Weights of a small class-conditioned image diffusion model: 195000 training examples.
Rows from block 5, named by matrix and row number. Each number is 500 + 50 x the weight over its row's rms, rounded and kept within 0 to 999. All counts start at 0. Numbers have three digits each. After the name is the row's rms in percent of the matrix's.
# skip: long skip projection (model.blocks.5.skip.weight, 160x320), inputs 214-319
skip.49 095:465512483550612481504497467419366608518591420609578427523418508524543521583565408548536547529514454419442511499435540604560507457491592489496511560489468526463486596588465499525475513453528494424416456514497552569585462413502474358450564570598488482504590488523521501434509495369545501527484359490510414412613454535498
skip.50 100:632499437452466457540512522362530444472547447465439587588588522517433410512428453590428521413481515575567530547490445428388521514535477514528508504472457484557529472420597546527426422495485496445432422509465511554511509489529532405568561398519550477469473387558428492480514469481461577523497514479429465513511508541539
skip.51 096:414533455406541499526433486436491608474425501503568460416579509532571459501712584550529523519560490480565483465470535501476532561547442448337557424630531460501535470514517459498568465489590528509460500556440546488510523468507479521443542520473492498510519489426491397575478571578433469505537499419418473490510493484520
skip.52 100:526439473519431576498535465511529453568435495585575449539470426449497545412552544441480495575538496562553535539551611476451492524462471468394522512491516553457469477512558532460468460470392555539402518603489519545660648445459394512489469417521498583564547475388537510545476460501621516550465603489490424468458472370520
skip.53 105:499459443483553555429488621487320487530608516419373583518411515412536415556436444514589494608568375526466536450456396486402488507511425403559468540413480478432459456438525452442456432405491568489491424519473479517455593423574554540481483514555401575521551492489528494457516571530465454460482441474579575389522470530568
skip.54 098:352546473426476569504492525483448458462418594475515556408481443499426525432531507524414519398415474503551543570434565448455482526437493564466517407463551419560468407581592443570520473391575480496503517438450373397521547485506543488459492435428557445433469479489466550579506414492540432413519571476533494550337478584438
skip.55 091:520570421494460492495482555540571592428510489653516505495417411558400494513512529499464471517500407498569513658606578500324512497502522544418511574455480391450543474499593551490462439555531498437604501481529437444477504605500512590451489493532497415519533543545443627569487485575528421648552466548466489426509524502508
skip.56 102:508411581563460421539595491534534546522458460442576578533577536474402544527467563439547540468471488501441492452483609409365514471495455546530508489555510494474565508609645644472526508448540429586542449464523557422526495434408539511497469579546524556614574536554456353467508497472513468522556518479410576412496478551429
skip.57 097:557423495358502436515526443468434416536640497474490550568416435499514445510444536506444364529527461560571457463576512521525443447509559511496488495505412464476552507377573535449562430518520428391457505598552574525415498495545567490437486547469513511486586453476554483435531448497348571506503489520510549516545491492476
skip.58 106:452519493515581491513519485492514584590562476410601588570590560447420512400449588429482469521543464413488593522415547545406520528522517557464607422552430470539433546524489513540455567531473524483504551518466558508513525574564485563538455391505458474592521595390412468513553683589561495627568517393439485501500518518427
skip.59 095:501558499414468541507500429423498419492511581432405550572526490541520418558522379418509458526460575550514524466458503467531515330573639554485507522391474479501439537510625474526480467493552445533653587448339512326455435481464537480491586463489523511631447459530435495500494633485467465477514449538482535334495479437498
skip.60 101:425463432577485495480477490506333491445503530477441542478437446495576491561407424568393478500389421571516569507453571568509566487529501532454477510450432437487491544504550439486557394554493390565514590479463400523372484566500567543517501454552607452475494623448518445584521461495459484469492462472579529467541487540499
skip.61 103:497484433470453497550484572455577523519466471604480579579480551575529561474478490313486457460508561607580508553485557569553506592471523587465527513496541554515420525433527524483490503449482515496374528529370397508476695468524532486476556447447492579567603457430604524487484448587503591559439476415515437481435556442527
skip.62 099:534468530463509561560517391515581543437464466316485454569438485552495496544564432478508514518481551555417468406436524532488520439525347495530506434569547411502494567567573405427419496414497504453446487440545536434516575475338424405512495618448459493533517554462528515520457538494509590547527589562442493477483499486501
skip.63 106:358431480456490459524466473526530543495480549483496589533527459477512438492457581559506469418543455376405441581417556483543583489596473491526547457566516479466519524501580535531363492564512419474494577564558564495524525477515406441466535427412534430538398520378574387511533508634525487437525562439497500477465447460468
skip.64 101:514526510462617520463462500533654524518552574524539473526552424491530642538521499444514553509496538494469443524495508454500499454490466436599526483507493503587559581453484480452545451432483516493407451512501578475476559525497470404479489557450382539501396407451568484548512576570481488543555482509472558520483599465488
skip.65 095:434498478525440483461492506464456483567533453549522513472497398511469480462463467419429497489583513524551517537465510425384541565531504621416487537514447564466433419419502388509458453476507539612473596472488420428560481375472435523501557407473499436515356619591455512470521430472416440504521495503462594375500582594521
skip.66 099:510478439442502428567502554466529489438555487539479490423564497481505542457491510435574434401478634508468475488512552448478510461528624314533397564485551462563526532433566507435522560644520496504544517509384439497511404445573520577485504568466496390518504520503533490521480443448435521494588402458575586570350600500611
skip.67 107:459360448584476471485523498553513467588503450465541440508477508468416510486557407475614476554664505547502476541631491471425346584486489483532493572534519575501528596481546509531535499518475470545512403514426373424487544530501437483528536498512546477538494481520537417475510439566422497378519543504456459476450533528414
skip.68 097:508470588553513481439494429492420419523522471461485439542418525507539525471518459459541594524564465580508626488595499536458406493603554524462464548485521499458422534459515507440387513535475454519412588511541497520526543558661491509521491466527580445461453469439399351409458536478433485408531471571408503524539572413656
skip.69 098:430521504479569558558422553525485525507513504511504506480549567561537534524457515445528499511570531472443451459563469472440503469588386367456496425462561544395521503612549503503481489458533457562496566497504412463476389541514527493436525399522627477458597450529473480582425617505492450539544462510443489536531585447421
skip.70 099:506514493432477604593479429509497383560507492474452435292467441556598602507533542535513511490451648464518521376515481705405475561560391386551436472530593479454514471503448488536515494561559440552532435557458496472552510468541416517520463491459449455460507507535532507445445468518588474555416409463508435553416641428375
skip.71 086:523524496480438565519450542505589439442465471593456445442473442501545575542584566505522554458532388568464569353512423492499495437398544591519553530492485482367462426411477464504490389522486521482384547500588545502558440523460548474472523473499556525502571462442561525460495486398512457564496529441558436432575541504489
skip.72 098:479561474554422485507491478507523509494595476557586496468559512636508488501571432512496548513550539560550518403569520483473529587460518566530479401455481491588413496553616457472449507395545468487630526450438508417528552495564503491516473505526612479563476447515436460569599464633422465483538438571472504504618497586536
skip.73 111:464388564441501436511440518602434440557455527518529540506525479467446460472572377435465553461532610510499466443500473512522510470575484601589507568436571558506599516550526435518496516519468466451458445315480373439425397543461468496428570609454452548408415552487554524516475506566535417449511510580456492400444410447407
skip.74 104:492448433426540463530447476440551559528503526511394438420481519457490479428520544559535488421511441436397500472513484507479555443460482508482508515514441532339491520467433447495559517467455509545419412522521581621504570430435527556502481589423501615482419560414518557593527483470362388445506451568566464443507483534392
skip.75 110:518510497560441530417507475424506629433597478523425478531496514545567497538453500479498512434493454500465521509442510526439554594437480521536426612521459502488507403475538409508479403596541421487445498509539472536400536472495529465580365504548502514563489490513351456493526606594498546525472459462494484404495455535484